config = dict(
    image_size=48,
    weight_standardization=False,
    optimizer='adamw',
    eps=1e-06,
    max_steps=40000,
    weight_decay=0.08,
)
Rows from block 3, named by matrix and row number. Rows with one number belong to one channel. Each number is 50 + 10 x the weight over its row's rms, rounded and kept within 0 to 99. All counts start at 0. After the name is the row's rms in percent of the matrix's.
# convs0: first 3x3 conv (model.mid.1.convs.0.weight, 128x128x3x3), inputs 78-83, a 3x3 kernel for each
# convs1: second 3x3 conv (model.mid.1.convs.1.weight, 128x128x3x3, transposed), outputs 78-83, a 3x3 kernel for each
convs0.27 099:57 35 49 58 59 50 46 40 57 53 56 60 53 52 55 46 77 41 63 14 65 51 49 50 52 54 53 49 40 55 65 47 54 40 69 62 65 63 61 48 45 48 51 45 46 83 51 58 54 45 44 50 60 42
convs0.28 100:46 46 52 56 39 37 56 29 63 62 48 61 49 54 52 59 36 53 54 51 55 45 51 48 50 37 63 61 51 48 50 39 51 51 41 56 48 47 41 50 33 53 56 69 53 52 49 32 96 48 70 43 63 56
convs0.29 108:52 39 43 53 52 44 62 54 47 54 51 50 41 50 50 63 52 50 40 52 45 50 38 47 52 51 49 50 54 37 46 52 59 50 48 47 40 60 59 32 49 23 46 51 51 65 52 56 51 53 64 45 50 63
convs0.30 102:53 44 42 44 64 53 48 49 59 58 50 45 54 45 49 40 73 46 48 43 44 66 59 53 45 46 48 53 46 56 52 50 39 54 76 41 65 65 68 49 46 47 47 43 55 42 60 50 50 48 53 42 43 47
convs0.31 102:45 46 57 48 44 25 53 47 48 48 40 37 39 84 54 57 54 30 47 68 44 50 52 59 58 57 47 54 56 45 77 57 48 62 38 47 53 46 53 61 40 67 49 53 60 41 49 37 42 44 57 50 51 52
convs0.32 100:43 48 51 42 46 44 42 67 53 53 45 60 53 43 67 47 37 44 47 35 68 65 49 56 45 50 59 50 51 23 62 54 43 35 48 48 53 65 48 44 34 40 70 46 51 54 43 46 32 38 48 24 47 64
convs0.33 101:42 57 54 50 51 33 44 49 40 52 71 46 47 61 26 55 60 57 57 37 50 34 49 51 51 49 63 49 60 44 58 34 37 35 64 51 42 39 54 52 46 35 38 67 49 32 54 45 55 47 40 36 24 41
convs0.34 101:70 44 48 65 46 50 67 42 50 57 46 48 61 44 52 50 53 64 49 54 50 51 51 50 57 47 57 45 66 48 46 41 44 58 56 48 62 56 55 64 41 53 55 53 53 46 36 58 46 52 65 39 48 27
convs0.35 103:52 52 53 67 50 59 38 34 63 46 61 62 44 65 66 70 71 45 52 35 51 58 54 66 63 57 45 48 55 56 58 46 50 48 53 51 60 54 49 50 53 33 53 62 56 63 50 48 65 44 48 47 47 52
convs0.36 101:37 56 50 48 57 58 49 54 59 46 33 48 31 32 52 50 49 55 49 19 42 51 58 36 46 70 58 43 27 49 53 58 53 66 53 42 49 42 45 55 44 51 53 38 50 48 46 43 43 66 77 63 40 67
convs0.37 100:46 29 44 50 47 58 61 49 21 58 56 47 66 52 43 54 56 50 64 43 48 47 52 48 27 21 48 54 39 58 47 35 27 47 54 56 59 61 23 53 44 57 52 54 28 54 28 45 50 47 42 55 70 33
convs0.38 063:51 48 42 50 43 31 53 47 26 55 60 58 47 50 53 44 46 51 79 74 66 61 51 60 49 49 51 60 59 63 54 50 52 55 50 51 58 65 62 62 60 51 63 59 56 53 50 38 50 51 36 38 38 34
convs0.39 100:53 44 62 51 50 51 61 67 53 42 51 47 57 52 49 55 56 42 51 55 64 43 53 46 39 50 51 54 49 48 41 48 57 50 54 55 53 53 67 51 46 51 36 53 38 45 56 46 40 44 59 33 43 50
convs0.40 058:50 48 43 50 45 37 51 48 37 54 58 62 46 49 53 43 42 49 79 78 72 59 56 60 49 49 48 65 60 65 50 49 49 50 50 50 60 71 68 61 60 58 59 63 62 51 47 37 49 48 35 41 39 32
convs0.41 100:62 37 49 55 38 32 54 43 48 64 46 34 49 50 51 60 60 67 74 50 44 42 54 51 49 53 58 51 51 44 59 50 48 16 41 47 51 42 50 67 18 47 43 38 38 53 66 38 58 44 66 51 38 36
convs0.42 104:53 71 80 49 47 68 38 59 53 35 42 50 58 52 54 56 52 52 52 52 69 50 40 55 57 73 53 50 56 42 57 61 49 49 61 60 50 72 50 50 50 59 26 57 52 50 48 55 44 45 45 25 36 49
convs0.43 105:49 42 48 54 41 40 43 55 75 51 52 52 50 50 38 45 71 55 43 55 36 40 73 46 49 52 71 56 42 51 49 37 49 33 47 51 63 53 51 71 48 47 72 50 68 67 66 65 48 29 49 38 63 33
convs0.44 098:42 53 58 49 55 34 51 43 50 56 51 36 49 46 62 49 52 54 17 52 40 53 40 41 43 48 50 47 47 52 56 55 51 65 48 75 45 54 52 25 49 45 63 50 45 54 41 53 50 86 39 51 48 49
convs0.45 103:48 55 53 57 42 63 62 52 50 61 56 47 51 56 73 50 53 49 26 58 63 52 66 51 57 55 50 68 56 45 64 50 57 46 49 49 64 50 52 50 58 59 42 56 56 48 37 52 38 46 51 51 49 54
convs0.46 104:65 57 54 51 51 61 45 28 44 55 42 44 43 52 45 46 53 53 52 45 45 56 50 70 49 70 52 52 53 50 66 64 56 50 39 38 69 49 46 64 71 60 60 67 49 31 61 46 45 48 56 50 35 44
convs0.47 111:71 41 32 60 41 56 45 34 36 31 43 46 58 34 35 55 49 52 44 58 49 41 46 39 49 57 45 51 67 42 77 58 54 55 61 57 41 48 48 52 41 52 30 44 55 50 36 57 44 50 57 46 57 37
convs0.48 100:66 51 67 64 57 46 71 53 59 51 52 43 44 52 58 61 51 59 25 49 70 50 57 67 60 64 46 52 53 53 50 61 45 50 56 44 63 62 50 50 59 54 49 51 53 68 57 53 49 55 54 57 50 45
convs0.49 099:48 45 44 52 58 56 37 65 37 39 56 54 33 47 30 44 45 50 60 69 48 51 40 55 71 49 63 51 69 49 75 55 44 75 49 52 72 60 52 68 52 55 59 58 58 51 34 37 47 31 29 41 36 51
convs0.50 101:61 61 41 43 42 56 55 64 59 55 34 56 64 60 31 56 53 67 52 50 47 45 54 53 49 60 61 47 58 47 44 42 53 56 62 48 39 50 47 55 49 49 42 50 43 44 48 53 50 46 55 43 34 51
convs0.51 059:50 49 43 50 45 36 50 46 37 55 59 62 47 49 54 44 42 49 79 77 71 60 57 58 49 49 46 66 60 64 50 49 47 50 50 50 59 68 65 61 59 57 59 63 61 51 48 37 49 49 36 41 38 32
convs0.52 103:46 48 56 56 49 48 60 51 51 63 51 65 49 57 56 31 59 41 40 52 44 57 43 39 32 50 57 51 60 56 53 43 69 47 47 67 34 52 54 49 53 49 51 52 41 42 49 48 41 48 46 36 38 68
convs0.53 104:49 46 48 74 51 70 59 50 41 50 44 49 57 51 48 48 47 59 52 48 49 49 41 61 85 35 51 67 32 64 41 57 52 47 42 38 54 51 18 52 49 57 51 48 64 48 33 51 51 47 61 49 34 40
convs0.54 104:59 52 59 52 59 60 70 60 50 62 49 46 53 44 47 50 62 51 54 47 58 67 50 67 58 55 55 64 58 59 52 54 36 61 47 56 44 52 48 59 59 51 45 49 49 53 50 48 60 43 41 41 50 53
convs0.55 104:33 54 50 61 53 51 48 40 69 31 46 52 47 47 52 45 42 47 52 46 45 44 50 40 62 42 50 70 42 58 43 30 52 64 56 39 55 48 43 32 50 36 58 38 55 39 46 48 39 52 47 50 61 48
convs0.56 062:51 48 42 50 43 30 52 47 27 55 60 59 48 50 53 44 46 51 81 74 66 60 51 58 49 49 50 61 60 63 53 50 51 53 50 51 58 65 62 62 59 51 62 59 56 53 51 39 50 51 37 39 38 34
convs0.57 102:49 43 54 47 39 53 27 40 62 54 36 37 54 40 51 65 67 46 56 50 52 49 54 50 55 55 48 67 47 46 41 55 45 50 48 51 61 46 37 54 50 38 46 49 47 37 31 43 62 50 50 27 53 45
convs0.58 100:49 51 55 46 40 52 53 53 48 49 51 43 52 47 47 38 62 63 43 49 61 63 42 43 45 41 46 60 40 60 57 51 76 53 49 38 55 45 33 44 32 49 54 47 55 49 52 56 30 49 47 53 50 53
convs0.59 098:73 69 39 48 44 51 35 45 69 47 29 57 44 53 51 53 37 78 53 35 61 32 33 47 48 67 35 63 47 33 53 61 77 55 49 44 47 42 50 51 48 48 51 55 75 59 47 50 65 51 49 42 61 56
convs0.60 106:56 60 51 54 63 58 50 38 66 56 52 50 49 46 47 40 37 55 29 56 49 50 42 57 44 49 39 49 76 61 33 47 60 51 57 29 37 34 50 43 50 57 39 44 70 39 60 60 36 44 46 55 59 56
convs0.61 102:60 50 63 51 61 49 53 48 38 47 44 44 56 47 43 25 55 39 53 51 41 31 51 52 36 53 69 37 42 47 54 43 54 43 50 64 84 56 38 38 45 58 63 36 33 50 48 52 29 58 43 35 44 49
convs0.62 106:59 58 44 49 44 49 43 50 44 48 48 57 41 50 50 38 48 65 29 53 50 43 60 68 29 52 35 45 50 52 52 37 48 55 62 58 59 72 55 48 49 49 70 31 52 62 41 54 50 50 53 55 68 35
convs0.63 104:58 48 50 50 61 53 44 55 54 36 50 48 32 32 50 42 50 54 42 48 42 36 54 49 56 45 48 63 52 41 32 41 59 49 57 52 38 74 57 49 54 62 55 39 39 51 45 56 62 49 48 47 49 41
convs0.64 099:50 49 25 38 50 49 41 53 37 49 64 49 48 53 58 48 51 51 52 58 48 54 51 54 24 50 73 48 45 58 60 51 70 42 56 49 54 47 51 48 59 51 62 56 50 31 51 47 36 45 51 48 47 60
convs0.65 098:38 52 48 42 56 42 35 56 50 52 46 43 34 48 44 43 53 58 46 50 43 56 47 50 57 48 52 58 50 32 36 46 32 54 53 47 35 57 66 50 50 43 38 53 54 60 47 45 56 68 48 54 57 41
convs0.66 103:47 59 46 67 33 57 51 48 45 48 31 51 59 52 57 54 52 40 37 58 61 41 30 49 41 45 55 51 39 46 53 55 62 29 26 55 37 50 44 47 48 51 50 65 63 52 50 49 51 52 31 63 49 35
convs0.67 104:75 50 53 42 53 60 51 50 36 53 45 38 51 30 47 51 48 75 50 49 50 52 51 46 31 29 52 52 52 30 60 54 75 50 52 54 40 55 39 73 57 65 32 42 44 45 41 59 49 64 72 48 36 29
convs0.68 104:52 49 56 53 50 71 25 81 38 59 54 28 61 53 38 48 66 33 47 55 52 45 48 48 60 50 43 53 26 47 58 50 55 58 41 61 69 40 46 53 35 55 46 48 50 50 59 52 37 45 20 43 59 51
convs0.69 101:63 51 44 53 71 43 57 56 78 55 40 53 35 42 53 33 40 48 59 51 50 54 53 53 45 57 56 66 54 73 60 54 63 67 67 62 44 51 59 45 30 46 20 59 48 43 54 66 54 47 51 39 49 47
convs0.70 098:51 45 61 44 59 59 53 48 53 50 50 46 53 62 62 61 50 69 35 40 54 49 47 58 54 46 47 72 74 47 62 44 44 53 56 41 57 44 67 46 52 49 58 59 49 41 48 58 58 43 45 23 67 59
convs0.71 102:57 46 47 52 48 54 49 44 68 56 40 51 39 52 49 48 52 50 50 63 60 49 50 33 51 43 57 37 49 52 52 42 47 53 41 37 62 45 35 57 41 44 48 49 38 47 64 56 42 52 47 50 50 51
convs0.72 099:81 54 12 45 27 50 51 43 37 56 43 31 49 38 27 46 41 57 69 56 49 49 48 62 45 58 32 29 57 59 44 40 57 66 68 53 31 55 38 52 50 35 44 40 51 49 57 48 42 57 43 45 42 48
convs0.73 101:52 34 39 37 44 53 47 46 30 53 54 52 42 57 50 59 55 46 26 49 42 51 35 45 37 59 49 36 51 48 42 47 61 49 52 58 63 52 55 53 54 47 29 52 34 43 53 59 48 69 56 58 62 58
convs0.74 102:57 52 51 59 39 43 44 50 47 48 31 42 35 51 51 53 57 31 45 52 53 45 45 66 51 46 52 48 32 40 31 60 29 76 55 56 70 50 66 51 56 52 45 36 52 58 44 52 65 56 53 49 31 56
convs0.75 099:40 42 61 53 35 67 51 55 61 55 40 41 51 32 52 37 58 47 49 49 46 56 65 63 39 28 50 53 48 68 50 44 31 61 61 54 50 62 52 59 49 47 40 37 61 33 51 60 46 56 44 48 55 60
convs0.76 109:45 50 47 67 41 30 50 50 57 49 50 40 42 45 41 48 34 60 29 44 64 70 49 57 64 48 62 45 50 49 50 39 66 49 47 64 61 50 50 54 61 49 49 64 62 73 50 50 36 46 50 50 36 48
convs0.77 102:50 48 31 50 47 51 48 37 51 58 41 50 50 50 47 53 60 51 49 36 47 56 49 65 38 55 31 65 27 54 52 46 40 42 58 61 54 52 46 46 52 48 60 57 62 43 44 56 63 38 29 52 49 65
convs0.78 099:50 47 55 46 47 39 49 43 50 44 42 17 49 35 46 76 56 37 40 29 49 24 38 50 53 51 51 47 42 54 50 49 63 58 50 61 43 49 43 69 49 39 60 30 70 67 50 65 43 56 37 48 37 73
convs0.79 105:56 54 18 47 58 58 53 44 52 41 27 46 49 60 48 53 59 47 55 60 51 50 66 41 53 51 37 51 46 43 55 56 38 52 46 60 50 52 51 48 61 49 57 49 46 53 47 50 42 46 49 41 54 61
convs0.80 104:59 46 53 63 66 55 45 48 24 36 48 42 43 58 50 52 60 63 51 59 51 52 50 53 52 52 57 37 46 32 49 20 59 62 55 59 52 31 22 57 61 51 27 34 40 45 59 46 50 55 51 54 50 55
convs0.81 097:60 38 52 30 52 49 55 42 21 30 28 38 28 42 54 56 50 56 46 63 56 47 47 52 32 36 49 47 54 53 50 39 49 57 51 55 41 33 44 31 53 43 42 45 37 34 24 33 49 55 51 39 42 57
convs0.82 098:58 29 32 39 55 34 53 39 36 54 42 22 56 50 25 36 25 40 33 52 51 55 54 35 39 48 47 65 55 38 49 46 52 48 60 47 50 55 74 45 38 50 57 47 51 50 51 39 50 40 37 59 47 48
convs0.83 109:77 68 50 55 46 43 43 48 54 56 45 46 42 46 58 44 45 64 35 48 48 52 62 68 48 61 55 51 48 45 47 57 48 49 53 47 49 49 71 70 55 53 34 58 49 40 33 49 45 52 58 53 65 39
convs0.84 109:43 62 32 46 50 51 30 34 49 48 53 21 42 49 34 44 50 58 63 55 61 49 48 59 74 53 54 61 44 52 61 56 54 62 48 48 55 45 42 46 49 59 50 42 45 63 48 45 66 48 52 29 39 51
convs0.85 095:48 50 51 51 52 56 49 37 59 57 38 54 51 49 54 61 46 37 77 46 68 34 61 64 48 69 49 54 47 45 47 50 46 69 69 32 50 40 59 44 60 53 47 32 35 52 42 48 43 35 46 38 57 46
convs0.86 104:59 57 43 49 33 51 29 35 55 43 38 60 58 47 43 55 40 47 36 47 50 64 55 48 70 48 42 56 49 50 44 69 44 51 42 34 55 51 81 53 57 54 54 44 44 50 53 53 57 49 46 32 59 49
convs0.87 113:46 79 79 33 51 57 39 62 48 55 45 55 55 54 57 76 52 40 50 45 50 49 62 72 53 61 66 48 46 58 46 44 45 37 43 36 61 62 49 52 74 57 68 53 57 39 45 50 37 50 45 28 50 45
convs1.27 107:49 53 67 48 46 62 47 33 50 38 32 54 64 45 51 53 38 52 51 48 52 48 58 54 42 79 54 53 51 27 40 55 50 33 52 33 50 38 46 52 45 49 71 68 46 49 50 45 38 53 53 50 56 56
convs1.28 103:56 47 49 50 45 50 40 47 48 60 51 51 54 53 49 54 50 48 61 48 60 55 44 46 43 54 30 39 50 53 59 49 56 33 54 44 50 46 46 47 69 45 53 35 56 45 45 48 51 26 45 52 63 22
convs1.29 107:55 51 48 45 62 51 56 50 50 45 60 58 48 65 65 51 58 77 54 59 64 51 32 53 60 50 52 61 52 50 56 45 47 52 51 46 57 52 57 65 59 50 51 45 51 56 63 67 44 51 49 41 47 40
convs1.30 110:49 33 52 45 36 46 57 44 52 52 41 55 65 45 52 53 40 54 64 50 54 36 47 60 44 38 51 56 44 45 51 51 36 61 50 28 49 48 40 53 64 57 24 41 50 50 47 49 67 50 42 38 34 45
convs1.31 106:40 40 41 62 49 50 51 59 64 64 40 33 45 50 46 41 41 33 38 45 50 47 46 36 60 42 48 49 50 65 52 36 44 37 41 47 53 43 42 57 48 39 41 58 54 55 53 44 50 49 49 42 34 51
convs1.32 104:33 49 46 25 47 53 51 61 73 33 54 48 48 42 53 54 52 71 48 55 69 37 63 41 39 49 48 80 52 51 55 47 58 51 60 52 51 51 38 41 52 55 57 51 68 46 51 48 71 68 51 45 29 55
convs1.33 103:45 50 60 50 41 52 50 37 52 55 58 36 50 48 37 54 37 57 48 49 61 47 44 69 47 62 46 44 54 58 42 54 62 67 49 55 45 52 48 43 77 73 32 45 48 42 46 61 53 58 49 74 44 48
convs1.34 097:31 46 56 49 58 46 40 52 52 51 52 53 44 49 51 47 63 43 82 78 55 19 42 53 45 51 55 49 52 41 66 52 53 47 53 58 53 53 49 46 70 66 50 53 41 69 74 77 50 51 46 47 56 57
convs1.35 100:47 52 47 51 28 43 55 51 58 51 49 67 44 38 59 41 47 54 52 48 48 52 39 46 39 50 37 49 58 51 40 57 54 51 41 56 47 55 64 55 88 50 50 48 47 49 53 54 48 56 50 35 51 60
convs1.36 104:50 55 51 31 49 55 54 47 62 51 55 55 50 52 52 52 44 63 47 48 50 38 37 43 51 76 52 58 46 66 44 54 50 58 76 52 50 62 54 49 69 50 49 44 61 60 48 49 50 28 51 51 76 69
convs1.37 105:72 50 49 45 60 62 50 46 45 55 56 58 65 81 20 50 44 67 55 62 58 51 50 61 52 49 47 68 49 51 65 38 56 55 58 46 50 49 55 59 66 39 54 31 69 65 51 50 58 52 53 48 47 48
convs1.38 042:46 49 47 48 50 49 48 50 50 50 50 50 50 50 50 50 50 50 50 50 50 50 50 50 50 50 50 50 50 50 50 50 50 50 50 50 51 50 50 51 50 50 51 50 49 61 54 60 61 51 59 67 55 64
convs1.39 100:49 47 46 55 36 44 50 51 50 40 19 48 54 18 47 52 41 51 52 56 44 51 51 51 50 52 33 50 36 35 72 64 53 65 53 58 51 83 54 37 78 59 29 41 48 52 57 50 53 53 50 34 30 44
convs1.40 040:47 50 49 48 50 49 48 50 49 50 50 50 50 50 50 50 50 50 50 50 50 50 50 50 50 50 50 50 50 50 50 50 50 50 50 50 51 51 50 51 51 51 51 51 51 62 55 63 64 54 63 68 60 67
convs1.41 102:41 58 50 45 50 50 54 64 53 62 53 37 55 57 31 53 51 23 50 57 53 37 63 46 61 57 41 49 53 65 85 47 52 56 51 62 53 48 49 64 61 39 60 52 16 48 58 59 48 64 49 50 46 28
convs1.42 105:48 70 53 33 52 61 42 39 46 48 55 53 54 17 46 48 42 49 45 51 41 39 49 51 39 47 54 64 52 50 51 74 53 48 81 37 40 50 42 60 34 46 50 47 48 60 66 65 55 49 60 50 38 50
convs1.43 106:48 56 51 48 51 58 50 45 50 59 57 45 53 50 71 36 33 55 51 46 63 50 53 45 59 47 49 62 64 55 62 61 59 67 48 53 56 38 31 51 48 43 43 51 48 52 55 66 68 79 49 55 60 37
convs1.44 112:50 49 51 51 55 38 53 49 58 55 44 47 53 59 51 56 26 51 61 63 51 43 17 57 68 83 54 68 66 57 71 51 29 58 51 62 50 48 52 52 51 66 54 58 58 47 50 52 51 44 48 52 52 55
convs1.45 110:49 53 43 46 32 43 51 52 49 47 43 62 37 36 42 38 55 57 51 48 43 54 55 51 59 46 65 46 52 47 50 80 49 53 50 50 50 69 48 50 99 46 49 51 51 50 51 59 49 66 44 44 31 49
convs1.46 101:51 55 53 47 49 50 57 23 59 49 51 51 37 60 52 68 29 42 40 51 54 41 51 50 40 65 49 57 61 47 58 58 69 55 69 57 51 36 51 34 54 77 44 43 49 70 68 51 54 48 60 61 51 61
convs1.47 096:41 47 45 50 50 54 53 32 36 50 54 51 61 68 50 54 78 54 44 47 42 52 51 58 50 53 50 49 47 53 42 43 50 28 32 49 49 59 48 58 68 45 64 65 50 63 55 61 57 43 50 48 56 54
convs1.48 105:50 41 42 54 51 51 47 54 47 38 32 51 50 43 54 55 48 52 47 47 49 29 12 60 42 65 48 44 45 31 53 50 41 48 37 52 50 69 54 58 85 69 51 49 50 49 48 48 49 56 47 51 42 50
convs1.49 064:43 54 50 39 46 44 34 48 42 48 49 44 50 56 45 35 47 45 50 57 44 48 52 51 50 47 50 56 51 50 49 48 46 50 51 46 49 51 46 45 50 52 44 50 46 62 50 59 69 54 54 56 61 49
convs1.50 107:32 47 48 60 53 55 56 50 46 48 35 50 52 48 59 48 49 60 38 50 58 50 52 50 55 36 56 58 50 42 51 65 55 55 49 49 48 53 63 70 49 53 53 54 69 55 52 53 54 52 55 48 51 59
convs1.51 041:47 50 49 48 50 49 48 50 48 50 50 50 50 50 50 51 50 50 50 50 50 50 50 50 50 50 50 50 50 50 50 50 50 50 50 50 51 51 50 51 51 50 51 51 50 62 55 62 63 54 62 67 59 67
convs1.52 101:45 50 62 52 38 35 34 51 45 48 53 52 51 59 46 47 45 45 33 50 58 20 44 57 56 66 52 34 40 41 50 47 33 56 58 53 30 50 51 41 49 67 48 50 59 32 51 67 33 50 46 50 60 50
convs1.53 103:52 51 37 37 39 44 49 56 46 53 44 67 63 35 47 29 50 64 57 42 24 34 49 52 51 24 46 50 48 47 42 59 51 52 58 43 45 46 50 50 48 47 61 50 42 53 43 62 48 58 54 56 50 49
convs1.54 110:51 54 50 40 22 49 53 39 48 35 49 64 68 63 57 48 51 55 65 44 40 38 33 34 50 56 50 50 50 50 54 50 50 54 33 61 53 41 48 51 72 44 42 42 50 54 51 50 53 52 51 55 61 60
convs1.55 106:48 43 42 42 41 58 53 57 73 50 43 51 59 59 42 50 47 51 52 51 50 38 50 57 36 83 47 51 58 48 48 58 64 73 42 38 50 64 44 59 51 42 51 50 38 52 50 51 51 57 80 35 72 64
convs1.56 042:47 49 47 48 50 49 48 50 50 50 50 50 50 50 50 50 50 50 50 50 50 50 50 50 50 50 50 50 50 50 50 50 50 50 50 50 51 51 50 51 50 50 51 50 49 61 54 60 61 51 59 67 56 64
convs1.57 107:36 53 44 59 54 44 24 68 47 48 48 27 47 51 58 35 51 48 50 48 45 36 59 34 72 61 54 50 59 45 57 72 58 68 59 49 57 50 44 48 52 46 76 47 52 64 42 52 49 52 49 54 52 56
convs1.58 107:42 45 52 45 41 49 34 51 55 44 43 46 72 51 36 73 75 65 50 51 69 37 59 58 43 48 50 54 46 47 50 47 50 47 44 41 49 49 55 50 48 62 50 56 50 45 58 58 37 50 59 54 50 43
convs1.59 107:41 63 56 60 45 51 48 52 65 66 44 45 52 40 50 64 50 73 53 31 50 68 66 32 62 54 59 76 53 46 51 59 66 62 45 24 57 47 56 60 45 43 52 80 60 73 49 50 57 48 50 51 40 51
convs1.60 106:42 47 50 54 38 49 43 52 71 59 48 51 39 42 62 60 63 49 61 51 47 17 77 50 60 40 61 42 49 48 59 53 40 39 71 52 33 54 49 20 54 53 52 55 46 44 48 58 28 47 55 60 41 74
convs1.61 099:47 58 69 36 40 55 49 54 50 52 41 52 42 38 51 57 48 37 40 61 50 58 67 74 35 57 41 52 59 40 54 45 60 50 69 49 51 54 42 62 59 49 59 45 54 37 59 52 54 51 61 45 49 44
convs1.62 104:49 45 46 31 41 52 49 58 50 50 47 47 72 50 56 61 47 37 59 49 51 52 73 63 29 49 54 44 64 56 33 39 56 43 50 46 64 72 66 66 64 58 51 25 56 49 50 36 46 46 58 56 47 49
convs1.63 101:49 41 63 45 49 63 49 42 30 50 49 67 50 45 54 65 84 43 46 57 48 50 47 56 47 45 42 50 74 73 47 54 48 49 43 40 57 67 39 57 51 46 66 80 66 55 48 67 50 60 50 73 68 40
convs1.64 108:47 51 35 56 50 35 60 50 48 49 57 58 49 55 36 81 40 55 63 53 36 48 47 42 68 51 62 52 49 45 59 47 44 22 52 59 47 14 50 47 60 53 58 42 58 52 47 55 62 30 33 37 49 52
convs1.65 101:50 52 67 57 40 62 62 64 60 45 43 51 52 48 50 55 48 51 49 55 65 47 41 33 51 43 44 53 50 32 47 64 39 43 57 48 37 51 83 47 32 59 56 49 51 55 39 52 47 44 35 47 19 30
convs1.66 103:44 51 49 53 40 56 54 50 47 54 52 56 51 53 56 82 46 65 46 55 33 53 66 47 52 35 38 69 56 56 34 53 48 43 86 55 54 36 50 54 57 54 53 51 34 54 51 46 55 56 70 25 33 41
convs1.67 100:43 52 50 70 47 52 62 56 55 49 63 41 31 46 37 57 44 51 46 69 45 59 61 52 50 47 53 46 31 36 55 45 32 39 81 54 51 39 50 46 55 22 83 51 58 50 60 51 47 15 48 61 54 49
convs1.68 101:53 50 50 50 56 53 47 41 67 36 48 56 74 49 54 54 51 49 50 50 46 61 58 52 50 52 51 56 63 55 52 48 49 49 44 27 38 51 44 64 51 50 46 58 51 49 51 36 68 65 58 48 14 36
convs1.69 114:40 51 50 45 43 38 67 48 46 48 60 60 50 51 49 72 51 42 61 49 52 59 42 44 49 51 49 41 55 47 47 46 45 47 49 52 50 59 49 48 47 50 41 53 62 54 58 44 51 58 58 44 49 67
convs1.70 105:50 60 50 51 37 48 45 62 60 56 52 46 58 48 74 53 51 46 56 39 51 37 70 24 49 50 68 46 50 37 32 62 29 73 48 36 35 48 35 46 49 50 43 42 51 44 28 35 39 51 40 42 44 62
convs1.71 098:47 51 54 51 47 50 53 60 44 42 51 43 43 59 52 51 51 74 49 32 53 53 74 81 33 44 48 59 38 43 52 51 47 51 44 49 55 48 44 41 52 44 60 27 55 45 21 50 62 53 48 43 33 47
convs1.72 101:57 50 48 50 37 62 50 41 44 53 52 47 61 64 51 57 45 44 47 58 51 51 22 70 57 50 46 52 45 48 50 32 54 35 51 82 50 51 43 50 63 51 54 50 51 39 49 36 43 58 37 64 50 21
convs1.73 100:69 67 49 41 65 78 54 42 60 38 52 49 64 38 66 70 32 56 47 38 54 51 46 52 38 57 38 47 41 49 68 77 56 59 55 49 45 42 47 51 50 50 57 56 49 37 52 51 36 29 55 64 43 50
convs1.74 100:51 55 72 69 52 30 54 57 40 42 48 36 45 37 59 52 76 30 77 39 45 53 44 18 46 65 67 50 56 49 43 58 65 42 61 57 57 50 42 40 51 67 47 84 45 56 48 40 53 50 38 30 70 48
convs1.75 104:47 45 29 50 62 53 53 71 55 49 40 54 48 50 55 49 64 50 56 50 44 36 30 50 42 50 42 50 52 38 49 54 43 74 38 49 45 71 50 44 59 55 29 41 45 46 50 41 45 39 45 34 26 45
convs1.76 102:42 43 39 42 49 30 50 53 51 65 65 46 86 45 50 45 66 49 41 50 43 42 38 46 43 59 52 58 40 49 46 59 46 43 68 69 46 40 59 56 47 49 50 54 45 49 49 55 79 44 52 55 39 54
convs1.77 100:57 53 44 52 50 25 58 50 56 60 42 41 45 60 47 39 68 46 46 56 60 43 49 41 37 50 48 44 52 60 53 51 53 59 55 51 52 38 47 47 25 64 42 65 16 42 35 47 47 55 44 47 54 39
convs1.78 101:50 56 51 50 58 43 51 48 72 52 49 71 47 50 48 45 68 49 46 55 45 54 66 49 44 76 72 47 44 50 48 43 50 59 47 61 52 53 48 43 32 50 44 66 49 49 44 45 49 40 42 48 59 47
convs1.79 110:65 38 55 58 39 65 59 66 43 75 51 36 64 49 34 29 72 48 50 51 51 47 69 47 62 63 35 60 71 65 71 51 58 53 52 54 37 37 50 40 52 37 51 47 45 55 51 43 48 52 50 53 47 39
convs1.80 101:56 42 48 53 49 51 41 47 55 46 43 46 49 42 50 75 83 52 51 50 49 51 49 49 38 32 53 54 50 49 60 71 33 37 52 50 56 41 51 50 38 50 66 72 90 50 62 55 28 53 50 54 76 70
convs1.81 108:43 47 61 49 70 71 51 50 47 62 40 48 57 52 43 50 50 86 67 84 53 47 49 64 64 68 46 54 50 61 50 38 52 48 38 32 73 62 52 50 46 44 45 44 53 51 60 63 31 48 55 44 52 49
convs1.82 110:50 50 36 53 41 57 50 56 51 62 57 47 48 60 52 55 69 59 61 49 42 58 48 40 56 50 78 52 50 56 43 51 45 52 49 49 50 42 46 44 53 59 48 55 71 51 55 48 49 47 19 50 50 71
convs1.83 098:60 58 47 48 82 66 56 52 49 50 66 63 40 58 64 52 37 53 35 37 42 36 50 61 38 54 71 50 50 53 48 55 49 31 49 47 47 50 58 49 39 50 50 37 52 56 66 54 45 37 41 48 52 52
convs1.84 103:53 50 48 68 46 50 68 57 68 67 62 59 54 61 55 51 42 65 49 31 52 47 38 55 52 50 45 41 52 51 56 49 44 37 88 43 58 57 63 59 50 42 48 38 19 49 50 53 50 41 53 50 53 30
convs1.85 098:49 51 51 64 63 47 41 53 36 63 56 35 83 47 44 50 60 51 65 31 42 38 53 62 39 54 39 44 54 36 29 26 70 37 40 47 57 50 64 59 47 49 37 63 45 56 57 46 44 38 50 51 57 53
convs1.86 106:43 49 56 51 48 53 48 53 48 17 62 56 62 48 60 20 45 54 63 49 62 47 31 46 44 64 49 51 45 49 49 44 44 62 52 33 45 50 36 48 50 58 34 47 49 56 50 49 46 39 43 51 48 42
convs1.87 093:43 50 48 60 64 53 50 39 31 63 61 62 42 55 48 47 47 46 51 54 46 54 53 69 60 59 43 44 58 58 61 43 51 48 39 49 50 46 38 15 47 57 53 44 62 49 50 51 43 37 58 64 50 50